config.yaml
model: "image classifier"
dataset: "simulated stained blood smears"
train_examples: 97500
image_size: 32
crop_scale_min: 1
horizontal_flip: true
targets: ["large cell", "small cells"]
num_classes: [7, 7]
arch: "resnet"
norm: "groupnorm"
hidden_act: "silu"
weight_standardization: false
depths: [2, 5, 5]
kernel_size: 3
stem: "single"
avg_pool_shortcut: true
widths: [80, 112, 176]
label_smoothing: 0.1
loss: "cross_entropy"
init: "xavier_uniform"
residual_init: "zero_last"
optimizer: "soap"
beta2: 0.95
learning_rate: 0.0015
beta1: 0.95
shampoo_beta: 0.95
eps: 1e-08
precondition_frequency: 25
max_precond_dim: 1536
merge_dims: true
one_sided: false
adamw_lr_other_params: 0.0013
max_grad_norm: 3.0
adaptive_grad_clip: 0.1
gradient_noise: 0.3
max_steps: 5000
batch_size: 256
epochs: 13.1
lr_schedule: "wsd"
decay_fraction: 0.3
final_lr_fraction: 0.01
warmup_steps: 250
weight_decay: 0.4
adamw_weight_decay_other_params: 0
Rows from block 5 of a small image classifier, named by matrix and row number. Rows with one number belong to one channel. Each number is 128 + 24 x the weight over its row's rms, rounded and kept within 0 to 255. All counts start at 0. Numbers have three digits each.
After each channel's rows are labels from the 100 images, of 14848, where the channel reaches its highest value: "peak on" is the class under the peak. Only what is clearly more common there than usual is listed. The data: simulated stained blood smears.
# convs0: first 3x3 conv (model.blocks.5.convs.0.weight, 112x112x3x3, each kernel summed), inputs 0-111
# convs1: second 3x3 conv (model.blocks.5.convs.1.weight, 112x112x3x3, transposed, each kernel summed), outputs 0-111

convs0.31:124131135172128157112098149152126094183123132155116114122176161155159136138116140110108137156093110115141143188155181090164115135140170143126117125158121106140119133146143104135132209147135130111144081163145145127154162127149106189114135103162093144096123106136148117154127125132134138148117124155118146108162130117122136118167133142133
convs1.31:095138092144115135119087149135111148110130126107116161083128118120133128126103109142070121142130144111102123177150090119098126144125137147074129144120131166145115122123117133120152056132152168121128131139134115093142147135096103129119166135133116122131096158170155176104080137142129122118136121097138132190073147106158114138128138181140
peak on: small cell

convs0.62:162143153162116104145177143135128079113139139102144103133153136143123095140123107107170118176095168091160122137116158140134116178084136099126130160107146144185091086139154124139144168128075174157095136166154143138126162117193101145113135106129119119126114127128139134117126070123134149124137138116136133126139121131129128150109138131142
convs1.62:117123125101114131098133173123135096159149127130148125148129112132090139128126138135117106100089110097104143114097106099109144133119132133123155126121151136120119115134134125119108049143119135127108153151131129086098163102129112127161141112133141137132115071221112126150056103114145158092127165163106165095152111119125122128121163135105
peak on: nucleus

convs0.10:137148128154161133120159123157108133167108153125084127104101141146102092119106135110136166102118106127098139126144102129140091159115112127193167104123155131106149157164151141104143162094099186109099096131132165108122101141122172138145150108126140103125101118087123132109121116129123090166104114088139137166090169135124122163132095137121
convs1.10:136133143113120108156120143136107108110153179130132151144110146132114135129151138170165115127170114132144117154118138188118164122106125148104132120097120085112092136122117093175124124093110124129125118165108162139176139119119148155091097105127147133139062126185136080102097152142122129126148154126135125096131120161134186143146169126161
peak on: nucleus

convs0.68:101145061149175123127131120156131118096174200124112127155125124104105180087145100107106157164132133103131087108123143169134139090148095111129119151109100130143140119124173127138147114112106121142080128130121130093119125093150153127170176148139117118132086151129151129119128095117114127136145122125103126167103124115184131132103124135127
convs1.68:072157163120151124103128110113119165120142149134156153100125105128113091095162133158120109114108116153135076122139111139183148148156118120100118117089168159130112117128097184098113115093129079138142114142145112122073082183093113143124116168131138143104101126136133138100107157176165128112121145139116126136132154143102112119135122126121
peak on: large cell

convs0.87:141063147100112168176128108127093129118125104146130113139128109136121103141109088129130118072136099159192130148101147127117158152116121133150149120139101098133096132125123136115116072124132117126160136130155131133094099072131124142105072159114088116121130179117117120119132142112113069147114088110154096139096149156115125128140107122141
convs1.87:152141145161170136117135099107162110111125121120112121100096144143162128121137165100112125079145135141143144098104077154133138127167124149177166156087128147132127149122095111138107118092162163121151084096149130113092128133071129134145137111136162128076168141145117157141154144152127117138159091148138129108158144118118176110127098093138
peak on: large cell

convs0.96:105136118114121132087126132104076111149125151178099122134123166145117110137132123083132120139137094109113162124148148126115129067109192085115112194103106122129118114122137134164120147155112127124110122136160157103145142100120112093099144150131145119139144125193113130153131101108145107127128126122181157134134098102134147115069100150107
convs1.96:113135145105073112152125149128154127152133153136142109176129121137162091145143134171124135125132145147125141132127115121075152083100124131125129124120175100116202159149127135090113165116129149168117143093119109130106137155098138088089105124112104110135113127108126135158101190147111162126099099156147099154094131122093121099129106096128
peak on: nucleus

convs0.103:107137127149133079136131128098138051103136095170117133128150155160101148132115148125162147106113091160171145161109157147131117158114125171148150145134140103149129122142082134161178126085115127136137165101087119155120126069154131132154127140121126156120126148117142155162130129151124131148136102171117103180138131140132160131143162146155
convs1.103:074084118092128122163142151111139154156131121132151140101109101105123106136134123178127129065145127148136114143126069114130151129138103173050126149123096073127170156117125121115116154115124146143126102112097122125134104093100135121117117143131168155123165144142142138166083109143136127132083165112136114098148133131162107144124125127135
peak on: large cell

convs0.44:120107138114145107127133138089146139107174153090072173140102136104130140124119136144131135125121101187114130122090116127137128105158107134171127142081167103119116128116148132117113102109128099132114140112123139182099106162117094090123098104105123153099108065124080145115150107174158121128122093154137122176140118164137148124118092124141
convs1.44:139108134124186111148096107133148123119122139146114181093160118122116150137146075106088141154151159128109138117125122142134138125155147149138122084102127129115120126127176110105153130134127105095140097109137134102129123150140121115096114140115130128141220135102111103103148102148190159098189144103137116149125158153091133147158109136121
peak on: large cell

convs0.43:138088136144123141112170095151141155163155112150099144128139145140153082138139125132156133105117140134129159151109123106107123145142137117141120154146093143073118128106096125135113088107077104130150106098142075129112113137089140119133202098117120113134111180103064121129151128152125113106136149112137070108128180124132130131100126105130
convs1.43:112135096125088151143164080137093107097153154111095193138139115134122141133104093129144126140145122119126159143100111151100161127100121177118183109162129123120133182116129145141090162073118109132119125088158116169134137088137112162108121122084144100136121126161098152115118110129149115126080097125130147123112121113117165140137118152110
peak on: large cell

convs0.99:158102113112116086147115158108111106101132169119112204141136116143147158117146126118130111113121135078152130165107165126138165110109130084146142131127123121138105097130151128138104149122112106135138081154139111154094097105140097159104140127115118156124146092104127132118115126117132112115161131214151139074129096096175113140113136105114
convs1.99:161133183132132181148144098125161136076138132117119134135106095134114095109123124105137132114158141129150109102146155119111114122109127169104103121106102128109101116135146139097167132164171119116107127125166149127101142132125124131105092127125139107174156154122130135117104114110145128095145130238120140126116131105098146112140167074124
peak on: small cell

convs0.77:102094119151194134100116109110104112157120146127163130131137070124091142105145171140124114102119056111143109113132096113123118144093131135154151157084121123134129114084112113109106136118130095140124098160124079104136148144115166125132128126123110117129136117116189129122123114163134145095125097119092103080123104119105131118098141186135
convs1.77:133103104187161089158096140142141157126128187114127086126122109162165166161154118135118153114148133112106132124153129143171130128152103119134108113125112095100154150125133112096133128131124141105132115099165123135103186106146158152101128132114173119092149146141129138162127137072139108102142157124118105173174116153123097119171119151112
peak on: nucleus; large cell

convs0.91:107143122100130101126067120074112104158144120122126104127140149189156126126127124114088115130131114152098101126090177140139161120086129127109112097129098158144131117102117162151107102112103151109129133142131157151094133134127132113114160101100097136131160154204145115119109138113087138113164112106124121170177134112128117133142094142162
convs1.91:156152184159113102139115087086141112158147137112136159141145113107114127129127115122122113123107097113081144132129097104162117135090143109095099106132113116154157102154126146161160129156106131146130131161105078119110121128137117137087117128143150047159089172100127139147089181125101154117143159143140103126134138128145152154155114143104
peak on: small cell

convs0.22:133168076140118154176141130131143156120104126141138112123148132163081087121133145105122093132165159168141122116160147119135118181122114103161126113115125111104105119121125084092155128135166099110122109096169115107076120106126097124122132114152135122117128125082179126100081121088114094138157134142100097113135084145140142149158120149140
convs1.22:149145147113145118122137094139105129123127100139148096163152155116137190120157092104164109105141108106138160150136168152151087141156139126146115137126117063123128099139154116074149190138112091137103147148105153162138138096120098103159118127150131120097122122112146116139110125149122171120122147106172158123132175153084120131106146115155
peak on: nucleus

convs0.66:155149094098111095142144086114146088103115099155112124165127125121091122103133131116154137109156070128166110170162145144129109119083122159117131081119166142151123131133131144134117100123110111099098135128138173129136103117129146159102145159136090101110119147082155111097116178079149105141146104128106139113145115156104153145135139158174
convs1.66:115135116138102119104130162161116089131158140119114131102138119100153136162130109142107102100117147128144092144103125151163122079140115120124159112089137137132112150123107174142164142166107123141149178148155121097135121113115090124114101117112160124106119064160186100137082112111137144140109139070138166115141075109120128091096138121128
peak on: nucleus

convs0.19:122105098092150160114125109136132103152120155170157124124108140150159104105155148129112141109132123124139159148124141161153113129133152117127065146126115128128114111101167102112182161101151116122148160107112105062105123124149152128105149130138076144106152117107120137155118143126092194181115150130178159118146124109137090127138162123147
convs1.19:126115171138166109163104079220143130128143119098161096132146132130117119164102153079121150110159109142120102120126131091101130142141133115152103166114125146129143130122121093140137149130138144118132095141134138109125112146113133117123136125110128077078118165153127158096141131148138157124130127136148119065111162125200120108130087130141
peak on: nucleus

convs0.60:129128115135133140119124129118104070162137110168136168166133129125134153100138153156139165136115121131115137129141056117152115090124114114137157114148077125127136153122111121104166149117097159091130151131129169094112139094061133108143130072139149155113118119153135139085121113104091149171126160133118147131148135134096159139150164113168
convs1.60:109159100141134142159136122156131124089138138134124173145112139117105130126184125139148148156126141164149099147107160133116112162126098136125093142082147128121123104121081134088137152122097139144169130153134158106119116134117074107116165175152087127154088137137116102097085111093154129117118146136073103170116139122122139113145150114073
peak on: small cell

convs0.42:111099089131161120160111147144137139108094144116137180147168159153150167111118107124156105129106115153150130115100144123104159135110124147143115122111127123145091134110144153138128100099076141130123095160129126137135126120105078133116101122130110124106104092233146119142134109113125120120103114088172098099130128178135086107113124122143
convs1.42:125151135109156183117151115148131134145144110132163157122154115144100158129116091131174164157162139136148126124155121146191116144159167140163142093112118143141126109152134152136117110121129130115143147116146128099097125122113142124120125132161111174113065087047136147134131131159097132140140143114111115111110141151114093176146175127154
peak on: nucleus

convs0.50:112110121100138129137100149149111116123133133120119158140126132114138110132108128135106158110123155080107160121120122140130112144165134134117122121211111111104127090073125118089165065204076112121133125122089137110105141125141125116136134127150113142138095109107122150095077137154187177127123107138120123120132165162139117130120129098139
convs1.50:117126138132146115116135131125115160120111110148113156096141117128125140158125155142135114122116150103127120151107153131103154128113105124105120119255133115112119058132138122134120112101110122103140114108125098160164144135135155088133158151135115125149053145189138142098116106088148147164144147121111147120129107131135114143138117132108
peak on: large cell

convs0.104:134167138161085126122106126076130118120130116133097161142151125144155148165134132134121109154123135129115120191119111125113150129113144102148145152101102126109123136153152154185129144117085087152128116114145124156161137178134107127134089170102157135121135130116136118055085112130180104161154171144124121110122126118145117100154088113104
convs1.104:131119094159114100147156150140100131130122126142142143102122138107123098105136146130143169174155090130126141150099138101126139124125159130177147127111139113091137091145152080104145166115150122093098155078113135107103137138108140112152098117081185133109174145159140166112124159099147140150076089130137149153119105166131118140157141105102
peak on: large cell

convs0.78:125138143184173095136125147100078136133125139090161081155141115153107122113120160112134138142130172112117144115174108116118136117101135103129131121094114098114153139096112121150128132114118101141129103169135085160127170149152108102123132097134145158129135130202136140117107112109108130119075095106186121148103121153155125128127088134160
convs1.78:099142133154106103129168120123147108109124159147139077116108140152089162163134124176136116167144104107124126125161098151116109157143149129131123151124063121149109117111113122111142116133139107167150153105117171103165132144103136098117132150135114081155111136093080113120145142159162141136076146162147152136148116153140133122177087090149
peak on: large cell

convs0.30:124094128133137138155123119111155116156129089112120149093156118095073119096129106143167194119099110167141123148125107129081090124176138139110105129129149112117135138131119143104163133111113104142107119132100136118129135154177124114181146148092109121135093101087101144137132134170126118127173119187152175159112139141114117097124103126116
convs1.30:095098113136155126080147122127098068100159144126132186109133107142145169167077141137132118096111132146099136148142109139140166121159096152135147172136109137142127166130124108088103088139138105171112132162150110112144160093135131145156120133095111136125181113169139153104150146135100131156145142092113131138114151123105130092101106148128
peak on: large cell

convs0.81:128134143137153123138120095126121086143093170117110119121101077170122108108101128116130129108164147087114149166136122147099119114167136126173121142160109134130110148137167157158117161129117151111153175128114118138124135136116060165157090149124131069106092131095152105156105143148155106122146096069123110152096122148129103129130119119129
convs1.81:099102141141176093131106138116091145144115154167176083127192170118134131148150157131126091125159126143103128136098159118151149100136137118111124092138105138149121114157155147104145091148101128152162127148131139094151130128163115158110128108151104115146122128139137167108115140065115121174120135103117137136093134157149152096171122154166
peak on: large cell

convs0.109:129115098149125157155150102128151110095148104082141156084115139148125166168139146103122101156126133158110110121122101110087147149141106140139120121092123108106114118119135097134170084067092104148079162133098129157130151114105121133124098124114129147148167126135135107069088110152132102128155110145105117186142147100137150121125167114116
convs1.109:129138158139135134117127077127140140095107150131098140128119135122158141103160130127130134147140122128136131150122155120099116165085107166136128082103128140154113108137126153144090151183087132118130089110113145151162091131112108130090144150133108171125221139161127149209105131148110144139139117130101151146117123106133093140147141117153
peak on: large cell

convs0.65:145085115141135128128127157131141104125148162155131174174127120172110138137126127138161111114108130161138113117087170137159106156115107109148151158135151098139126119103103080084114128125124130130129172096126117166135148216141117106149085096125171155131185121111122141112126106134142117096145080121149118149116126158113133105119128099143
convs1.65:160122097128110119126077165139081144124134146144128142105131133138131135124152121146091130120137062116099091121108111139087144124142134115081106139117167116112099113116112174155090083143128137142159107125128140090122151096164126154135106125066141155126186136142137145156089116170109095118166089116152105137128116115117137109153122109154
peak on: large cell

convs0.72:119096116117119146151088119090136139143123163131095113082121142090146114116110121160154152135110122133110133170113102182137150135124129114156178132133128104122154132135114091140093129138130110132095097115131148104119105170150080093136068090119110138081156129157128097114085133119095160150130155140070170126095097124118139140131139139104
convs1.72:126178099171148191145124172108125147104111139156160101131136095147131125141176118103172112120140116146113083122099126140134140118138148117098139131143121159132149090148103091168112153111170172136163155129158122150148125141153127119123152118105153131142125093090150115161106103145181139129155150105095124124156129111119118124098161162158
peak on: large cell

convs0.46:106087159138128120096202121180098132083099131158149137129125154137087140133202099159109132162129136128121125113075123133111130118126115134133104143081120151136125129116128135125098102109139130104151141103108167111134101148116136147117083128124104159159166132082107149137085126130127098131118104111155115162151094148118115142161143137099
convs1.46:086117115129155113118136111133109101184117132113137203116147144113119182149111128137124101116118160137124142144110119093180171132171144143138097178118151127145118167147117097141126155164104136127085131122138111164149098159096144125153120171153123113102148090134148157159112114155112170162138142114101100118125096126142151132152128139146
peak on: large cell